Rows from block 6 of a small image embedding model, named by matrix and row number. Rows with one number belong to one channel. Each number is 500 + 25 x the weight over its row's rms, rounded and kept within 0 to 999. All counts start at 0. Numbers have three digits each. After the name is the row's rms in percent of the matrix's.
After each channel's rows are labels from the 100 images, of 14848, where the channel reaches its highest value: "lies over" is the class under the peak; "patch colour" is the nearest of a few named colours to the mean colour under the peak. Only what is clearly more common there than usual is listed. The data: close-ups of made-up surfaces with and without defects. In brackets: how many of the 100.
# convs0: first 3x3 conv, stride 2 (model.blocks.6.convs.0.weight, 256x128x3x3, each kernel summed), inputs 0-127
# convs1: second 3x3 conv (model.blocks.6.convs.1.weight, 256x256x3x3, transposed, each kernel summed), outputs 0-127

convs0.222 079:526503485494503543502469481526478501523464498503481481453478453465521451502479491470534537561495506460526499502471484482510531498522508485444496506504495474495510510449475476472467463547544519486489506519493446499513463481538470493488496476522481523469524502523470493514501469457494539500536489526531497495510502465493504463503497529507466495470466497481479464486495491518533473491456
convs1.222 092:492534493484482474474462466505473501544479490464513499518512509509445501485470500443511445518497515503500503501482508485507502458562532518496460497504524501467498487486472466508497492433524441476463458504505514520485444462561477454480502462512480474486480483494500473502515503504472461450513518453501515485520503465501484469499509476471513481483449479538487507484525477481483459469467
lies over: bright spot (72)
patch colour: pink (48)

convs0.231 091:514501502487480519460502495523505522508491470494471489466469477459522456414524483472496505535468449480493468524502515487506535494502528503476520519497527497521502501503464470504469479555481518486488491482484420466512474465506454500482501511480491533438476535516499486495472524472500521485529497536493473501521529480505509484517491530493469473525479459500496465494504502480536518464509
convs1.231 075:518525459474523503487472438460502477550467479521469484547514516533490467505512493486516464548494501462500507480469540479477496436504509514475509477516472519524497476462497486504507493480500534496489494514483520497514499488516486453466486478510475454478536504463495508510488445468505493446495474480488456451527488516480505465473544496475487433483471506489541500509491493512492537507511
lies over: bright spot (48)
patch colour: pink (44)

convs0.137 108:502480500501516473471458486469476481535494512521484545475470532558492515486483452526476516484503477522489502535474505482468497498494514456487494481518490506539504507533470490502534478502533499472527479545516487484514509537516461490499482473466528470470475498509446516494495427504485482466533450467470480497479511517534450502512493491481466479520470517505484526451514480528481500467520
convs1.137 129:508471499493480490457504497481473483495455477443491493495494504539465453507495489459500488521488492474486512490489444509477457483461490488499491489467494501501520491475508477485463491450473502474483471495452516485485527476489511463512502470472501483472491516530447487456467527485475451483500464565489465486519469512498504522483512464471473510508503448453472465512448461471503507499488
lies over: dent (25)
patch colour: grey (74)

convs0.206 100:507499497520490468517497504481490511492457483490515530467538511495495519502445496511459519461480487544503510522514519512481501501545447520490542495532497495484507504497535538507473529497505504506533565512513479484494489540533511504524518471491480463482491498472488521491491453477534465489490494510480523528454508486568446500461517507533484474532532555453515527503516501493511482549486
convs1.206 111:504440511516488482472499497479501481504483500469522469488474513541486503430500490448498469480497457464502486508530491509484444534477521446503507507467478500501501454535471484491487508469533491475532451501520546492509522515469496485486478484536510454493464511474496510453502554468529487495484463504508494509477449550514506498512490511505470511479453506430490490479481470477507494514494
lies over: stain (26)
patch colour: grey (60)

convs0.54 103:486516456507520496484498482506501470449515475493499514541531502486503525519513470501460491527489462501484480514510504510533472492510474485482501460503500489516465522504539486493509525480505512512495528464514508509502453554485455478472473518517521472487475475476514489489500482486529532526433449552534520463480509516493497474468472478517519450477512505460486533511481491511475427498445
convs1.54 093:502514465507480419498494489509528557512520446508454521503516503556474492447478496478498504500479509494486497482456536484510515535472514539513471489473515494472443491530497520512517469512488477483506511497497475480507544538476512534443485522526542481501472519473493508487513555521503500490520472478518506485494499480513461453491502537531483477477500539468530491511456503517485522545456
lies over: stain (100)
patch colour: brown (62)

convs0.194 101:543483476483463497522501489501515484466523486486498460480488485484500441494455521478524470470510498479490492447487474453471521502505508510489482510475479466444540492485463489459487520539438490485478465505481514461478529464529499489482483493470445523499531502496456512528464508490489506473486485461488502488510502461496475473513460472488478505449482510507511457470484495474508519486535
convs1.194 066:498512505511514470477497498495473498471471480458499498495523505511496495564520495533503474512517536533506503503481477499490544405538430539503459503497523542518537496503508491491502495497495524478522469497469438514495536521553465450536486502503515485522509486487440494509441509521461471496495513530501501525502481531481514482483500491467484473566521471533492501516501550529527511530462
lies over: dent (28)
patch colour: green (31)

convs0.21 087:491536492517513529496519462532465495448481492476491450489468553448467492513510485491498498492484500489539471471495494479475468518530468484474454470502517517473481519474514488480486482452514473547475541479500499516497521543430507519471483514503504485475494477514517481476521508537512505577457491527485491466484520505485489478513474516527473496492490510524524486537461504514507513488472
convs1.21 100:516436419523477541497475492506467459504481504471484515469488503531508501449471509501500464506489472447482508490510500500510473475452489491514457503481486484478515531487453519516502484497481507471489517499495465447520536511458466470467476497527528439526508497472480491493521486455533523505465463483511496468479504529507476483515509504484474501503482510447495462504473533528538514529479
lies over: stain (97)
patch colour: brown (55)

convs0.213 118:499521459490498503468499515508474479530504527526508523495456544546438510512531465536476506512485501516484514480492483495483494502504493484492514446525503508505472505541491452540555482500540517526474466541532475512520498491510514491502518510470503448493476493497475502508502485527482507503523496430442487525508508513495480487534488487496507454539495502572512509483483484543460532480510
convs1.213 128:505475493496453521465496488458471486502450477436479494502492499533493464543491503471500454515492475481476506496463457515473480465473488483520491496477489479509528491456522489493461489457496505484464447499465501464475494450483524457508488473461499482495501499545483482467474465477466463494451495544498456472506472494503495511502502474463459497509497457482485465497479458483511516497490
lies over: dent (62)
patch colour: grey (71)

convs0.241 099:493529478503515534450503473530494494465508483498495485536487497482505543500521499482459492477510482472503500504521506487511480494512489499482509479476506504516458513507559490504510535491503525503497516472514526519507463539507453483489485534525527474500476492479540499468491488508528519551453482583546510475492507513459510480479484503528524487479492485481465536537487508529420465519448
convs1.241 113:499477464495477435491501491500526547529523454487450509512510506549443502432489499482500500510477482483481490495433518481518486533451485528525464487469503495465458504512499529505499472495439473479493512496485463479511540537457522530463485518538513477486489507454490503464524539517498484479504462478511461459503490492503478457491509516521459455488513528463527474519436503515497522537454
lies over: stain (100)
patch colour: brown (65)

convs0.150 072:530517489502467511504489494464519465469513474462511458472492470493478460523495496487470476460489490483478526436508468471459481502501494498469497505515499473447483472466466490482472508488464497496490492468470501486480508474501497495496467523470447486514498477499440460486444476496497480503453462482491516499524461448504494469475504481478542512500496508496532454467509490458476503483471
convs1.150 037:496488536467461467449503501517508500476552502475477518513488512502471478503472492492496484490497525498508505492497472502519479483536517491504467504498488509453468516576474485500479497469457487497480483504478500529474510568487448539512496500524463502503492491514478508472498505487489504470554484483495490479474492469486454476497492492476500535443492477519511506480473484479460465480438
lies over: smear (28)
patch colour: brown (54)

convs0.115 085:494485477513529454479511492474465502468514500508495517550495482488469546519454475490503481439494494513508512535503533495488495497533497487498497501470513507551483517517535465499493526518529503483518528476502519493521481522515471496491482514498541483471507490485511519459540442493506525515480482568518502495467541525465461508507502508529466449466475504468483556539475507531478477473463
convs1.115 098:502483513502498453458502482497521482553495475530448511504503502548445506448491495463501493504478487472493484489439506498469500498467431483491484498478506503492466494488500507504504486465463481456508498503481469500483560548501514498462490494518518492494480508443484503456486509498496481494492465552508444482489442510500482471502493495511479467498516493463481457522452503511517519546493
lies over: stain (94)
patch colour: brown (54)

convs0.102 096:498508496519506514490478487562460524503468484505477493533502491476481520496471536488491521536501483486491490518511493512578445493500491517465500475487498488493493480510515481487464511444500521499495528479487537515506489532458451490482500514532501497469482450495553445510506483494527508539486534553505505484498461520500466501482450504504540462463492500450480516512503501522444494486483
convs1.102 087:503524502474486452535508493507501572506539474551502507508500497489489505490488509521498498490483507519506502513486521504533524540492499505499520501486509513478485483563503527522479512526509487519515481506502459518487557540517555552487506537531482468501493511501460527516521497530482505499536491464519509511488522498514445475508506510507500478470504513516536519497488492513447517485458
lies over: hole (63); stain (31)
patch colour: black (31)

convs0.46 119:530524493477482470504534486502523474448492484492508506513451520494450496503516538504501494502532504498524512479489476492452473491517495540496463473546495528485507501516507418526492511461477497495487507486502575466499445510495551502474504542498492499491533482453488484465535497492482478491467525467469506479491484490474476529510491513506513457480479530533505499548503499531482524468514
convs1.46 125:525479367498515507460497499459499464476465450473508507477487516494488479549527519497504467511467503464473511496503484500502466469490472509518487491492472499509473507476484497487496481503499530473488509499470473495514539520521469442474457480491501512513526476460486483478485535481450508513462471492491464496491462538489497482482517512480489499485471494486470476499470495500493497490465
lies over: stain (99)
patch colour: grey (60)

convs0.94 136:557504475496489491534510478468513498466535502446488458509493445483514440489478516430503500472492496473490497443504469457493518499481524488507471495449499475481513475467483527512490515537510496495501498474489497509498527451542492498481481490494498529493519519498446521472463510506503509496474478497519496465493474447500518483500504462493509508475520455509510427491481494485491459491478
convs1.94 112:500504506497513537507481539534443523493512511480458464503524502522483514497512494493500475501502549525485511526514497500516546467521461507488454505473534447435589522516490482519491501471484433474496457477503498521494536486515530485528510536519502516508497486527462484481495503509502504498514520546483521535528514542495494494477519491499502510530549510545495512517533501522504507523455
lies over: dent (60)
patch colour: green (36)

convs0.5 101:522499454470493514466484496503509502501466502495489505508503482502467466483482507491485550522499517528480484490486481515558469495474454469489497468485504474490453470474496446478489492460467534488464507487476500490507437478479459493488520488499482463455470455478486454530463486520481474460489508481455479513530476501479467482493473486494492476472505469519500472473509506472443532484476
convs1.5 077:501513482508484511523516504472500539508533494510491503507488499508509480520483507515498510504499513530486495499504468526513533491479511531510523499442492497527521488472531503507472494529522514508485489503475470469467500449522554533524497499448491520453523510507487488475519474504469521493500526524502507521487522436516498492502524490484494488521517460556503516497509469492488517507482
lies over: hole (28)
patch colour: grey (60)

convs0.33 109:521509511542505491512519498482497510469520497510512499431514520492476489470477517518526534525491523512526527573486515501480478499483491491455576483507494509487515461480510463440450497514496500501565498495494494504520511524496487508529480537482480541513481473506469471501480496534558501539472456495469525540523494499567484518494484519493506490510489535490466492495494495480505520517513
convs1.33 099:475481504481504508488473496525495472476489507496496482534510493501504505388505471459489538479488499507458466491489499504482472510477492472507466489479505526477471454521496478495523486516461518515522524488531511537511539507499476495512492495536500474497457472468495515510490564470561507503531462482501479457482482524480484522526485539476478485513509530468501489449434551492481535520506
lies over: smear (84)
patch colour: pink (43)

convs0.197 089:497506478502486476494485471508492504495506535482491463498491489439449525544526475461522527538493521500532461471498481459498509481550476479467483497530494470474512475492588521481495497525504531511508517492492567529512491514514480505477513497532493529525507497474564502502506483486498510549479486562522477486477497467482474466492533514537478522509476512496524512522489505508508512539511
convs1.197 107:506499412489500496468496494505509500466481499477475511508509512515504455463494518461505481518475505469497488518485507501537474466507519537531440493518519475444475540508492523510504480466518508440500502506483461504522534505461478475476484517548509460512486507484473526450523503483489483465470481447515514484483492501505423443484508519482507508486470501482513492500484496516483481500424
lies over: stain (100)
patch colour: brown (56)

convs0.28 100:549496498505475469484472493549468484528510491517495470541461520497473548517501496533460499559501488472490494476487470457517488502514536475495480484525463482462506481569530489546493512510534519506476500530489545501520500467514501497528482519508498462464524485489565517478482457504496518523508480528471487476490501492508480515530491521515535479501502535503506529482521491515439521476520
convs1.28 116:493482484486438463471501463502478539511490470463487505514513509522477471540506495472500444525482495486501507500474502485520465490452474538520486494488512499492500505530517492496457494464467502509482448504466496505492534473509530490476488536521514438490467495500447516492507561518481463467500487466494476469492471495505439505482499496482468470478509483471531462504454500501505513493453
lies over: stain (44)
patch colour: grey (76)

convs0.164 100:475561466466494537474542487510466466467471531514491511514461516497465509480541511497498511500509502544491483477491502497474481494506478522493491455506506538498459523515530449513542498486497538543501527495507478521531462520502513494489522559513510492477489499465507464487505513508509490546461513494490467483529512499458485521525508491513512453514521460569485508543509505525452519504481
convs1.164 109:500473477492444489475505467457479489511476466493459513502501503550464471509481499472496471510489485464484495488432457508490496470459451498505499496458478471500488502469498499504469486468470497477499459501458487459471570553505531476474491491484486480489493491480489494454490492478472473497443494538488472454490464505507488484498504506470465462501503460509489496509491469489507505537471
lies over: stain (48)
patch colour: grey (62)

convs0.201 121:521546485484494497447557462521488490479444488490499499505464504485456503475526526500500521520485529498510518466489459464494491501506487548456472468507484488484456500500531466511486495484492520515477507506488506512532436490502453503500497548517490498504526471497529484486512505473492509530491553477486498476528461494501521508514481496517515445474475542527506497526534505520452550461532
convs1.201 128:495470451496514487467505455453475521497503451471498496502506509527477474461472505504504468521481490485474503481459500488513480496481499529514492490508489485483488527504452498497465464498456500498484433499497487471499557529486523503436479491493489465491500490454499511489497527491480495488439488493498477489492488535498477481484494520487498475474466500499482501514490435493479484516460
lies over: stain (98)
patch colour: brown (57)

convs0.85 089:484516470479498506443525483526488479438478501487471514524483522495454505518524489532484522539460518496496482490498466497518497491494445520468464458498492507494427507493509442475507492462508496530475515488516491517506444495490444501462515512492493457443468471480475482465528506488491502525451531486498488472475467497513534475490475498494515488459483523512483506513516499521473514488500
convs1.85 062:498450495493495498485487485462461479516488470468459493509501497549509481498464509474500499510486498460475492494482448508492456487419482546499528501446497474540474488454485508509473494504494510485490444499473471449502528488523531493464486484463505507509499503439499479471494481511498476512442483520501524460478483521516510499509494520472503485481471462476474462500489452494492495532484
lies over: hole (76)
patch colour: brown (55)

convs0.51 097:527462472521509514498496501492461524468538491521498486486477506483498518446465507500486505481497446496518489540469491482501471497534519492480485517500504475491479507534546485461451525511511497466544514482466531483478471532504463500511450486521501504465483469483539499468463492504508509467494433545506525479490472469537470524490498503542502488486510525439475501465462513480481482476478
convs1.51 091:512511489477521468466498498494493524516485475477487461529514534540449494437514476466507495526484532468492504483504493493505456511450500545522505487470482499473478494534496491487495470515439499511477476503498488511515548455490495522466454513521477453488472472480453524496497622500513504478516464497486487486492466453462469506487531489503485491474495496465516456515475497487482515485481
lies over: stain (65)
patch colour: grey (60)

convs0.37 088:505504480520490536478485481527484516509466467491481475469436494505513483433482489515519520541479500473500479503472461474506493487479511434457544489492523500478491501497478479475473473523486520482496498496476456478511432494490435511462518474467471536485494494469468468517517509496453519496506479493482483504518499475526485461520474520507454478499495468522510492470523510494510545487529
convs1.37 092:509544465490520531481517459488503512470480492506490481536511516497465439515504492493514486551476510502500491509471478504503505459503533521490477494520502472480539497432495496500496484471495495480485490510476526536509505487507488464477481479484442443449537482521456518480480436476470486461477487510488479455530479498497485478483509477443497423504493472512503493515483484507477515456459
lies over: bright spot (54)
patch colour: pink (40)

convs0.227 103:473557462493498506511505469542484512495493525495509489498480518464506516498521521447529514469531508535528488479495489483482494495549489500492506492495510500475492488486581521501514521500500499537503539487500535554513488568493485492490512552542508521500506486480552485505499510520513504592482504536515513491504491492488462517486492506550488509496505500538514523547491499520446506528509
convs1.227 131:504488478479509479483487478519508517482499473514477515503513499526464496427487514494500497500483497472501498492465523496553510493501483502526442492502517488442466503506467526522520484500483486438511515499476453512506565576478511500463499526558503425499503503466457531443509529500501532497504470447523497465487485512522445440503495523507491473484497517479503513501483497522473493515436
lies over: stain (100)
patch colour: brown (61)

convs0.204 103:497485486482503488501539495491499503478476511516485530483480486512465474444467550499549568541489539536526478506459511493481509503499503497489506461477499510500507495458499480459488469502463524464553485505487456488527525525477455512476520490480486551471506482492472455493489557492467482502487500492474482485530485485517476532511486516488478482465481471489497463503493524468537542465488
convs1.204 095:500496495489501523494487473495480500487458501488495483515498496517480474412466532530495474508490480475453498479481498517505465477452522487522471493468470488468530515474495505508492465531497507479488478512516482496524497492490519496480484463495485458479540453473461522500526530438522534476495468505504500472502507503507490512538524486463506500502501509488485475465474492517504538500477
lies over: bright spot (77)
patch colour: pink (51)

convs0.203 096:498476478523548446511498494509465510468494525520498508511500519504444501492482528481523515479496474502511501547498533534503495497504483491498485468469493530564477522492438435498493506508520511491519478501512470498533467522487462488478502492453549514483499485531425500479526500520521520510519498521512511480487547542502494490495506499492465428512479503471490500517453508525521461489480
convs1.203 097:495494530502533453470466493498495488543453486513436517511499500531475495471501504474501488502495479494491501505441481494449495455506439463486489501461507499511466484489492496498494495499490500476504515501469461463467477452492517490474509435487531512522482487479489458464515525494499507517524500525494446480492479501502484476512506483460468474511503478506471468499495518503515515538496
lies over: bright spot (32)
patch colour: grey (65)

convs0.209 131:555486466501507496527518474503512500482483497495473446496489457498505488521510513466507523523457512472527491507501481496514493490475495465460479474462487464482502469442486503474446464509470493487539501449480473520497499501508454496480492490486468511455545492482504498514483504494493471523453482505508450506482468456508463455482505474493500523457517442481517489465549497470500483493483
convs1.209 124:516511489475492548515496504498460529466500502437505457486519508522497515518524505520499476520513516500475506509506505486513511483509541506496476496505500459464575544488512504503490481484498462519497476491507480504501477451498557494496475546490479497484507472539493517513503526497483525459481505509510533516552520461492472500488529485484511529509512519520521500523502466510496525486446
lies over: bright spot (44)
patch colour: white (35)

convs0.156 124:479526500492491505531507471555469514464510525492488497497502504475535520497489513473535465447502501522531507492500491472470469486520498513471482495464484510475503481517574531477501522475504477518490525493503531560519495545475487491492495544502501545483527480488545490489509520524535498575502514536513523475490480485501475553493485498538500507486499518532503522545475510512460511561506
convs1.156 127:512497510486508499506508496534497510491494487500486510498516499512471496449502517506500502505491495507506512520485531502553503488492481515524434496480524494426487513513500534527506495486481485468518519504477462516516568550482504493501494539555508429508511499493431539477535497523502521497518481445536470480490475528519426468502514539486473474521514520490503488510469531527497504521408
lies over: stain (100)
patch colour: brown (75)

convs0.190 101:530497489527521459468498468503446496471482509531472505516489516495435535506489505530477520511490483492494480522495533515484488492500489498487466429511495518536465526509466449505499515490521510496494486512514462505518479488488465489475496507465533454437498494498474499463528452503517511513514521510523486476491532520499478474517488492493526416499485551486485525510510502542458487461495
convs1.190 071:502495498491469466453500477468482505535472454450486489501494501553485472514510499472500458510479475491475500491466472496449490490449483492503493496472505491514486499490500483492477488464492502499501451499486507457477513470489518477473492470477520507480477495492479482463462485505485452489456492540495432485507449495494507515498489462461482455473505461473499458502469445487502506508491
lies over: hole (41)
patch colour: grey (65)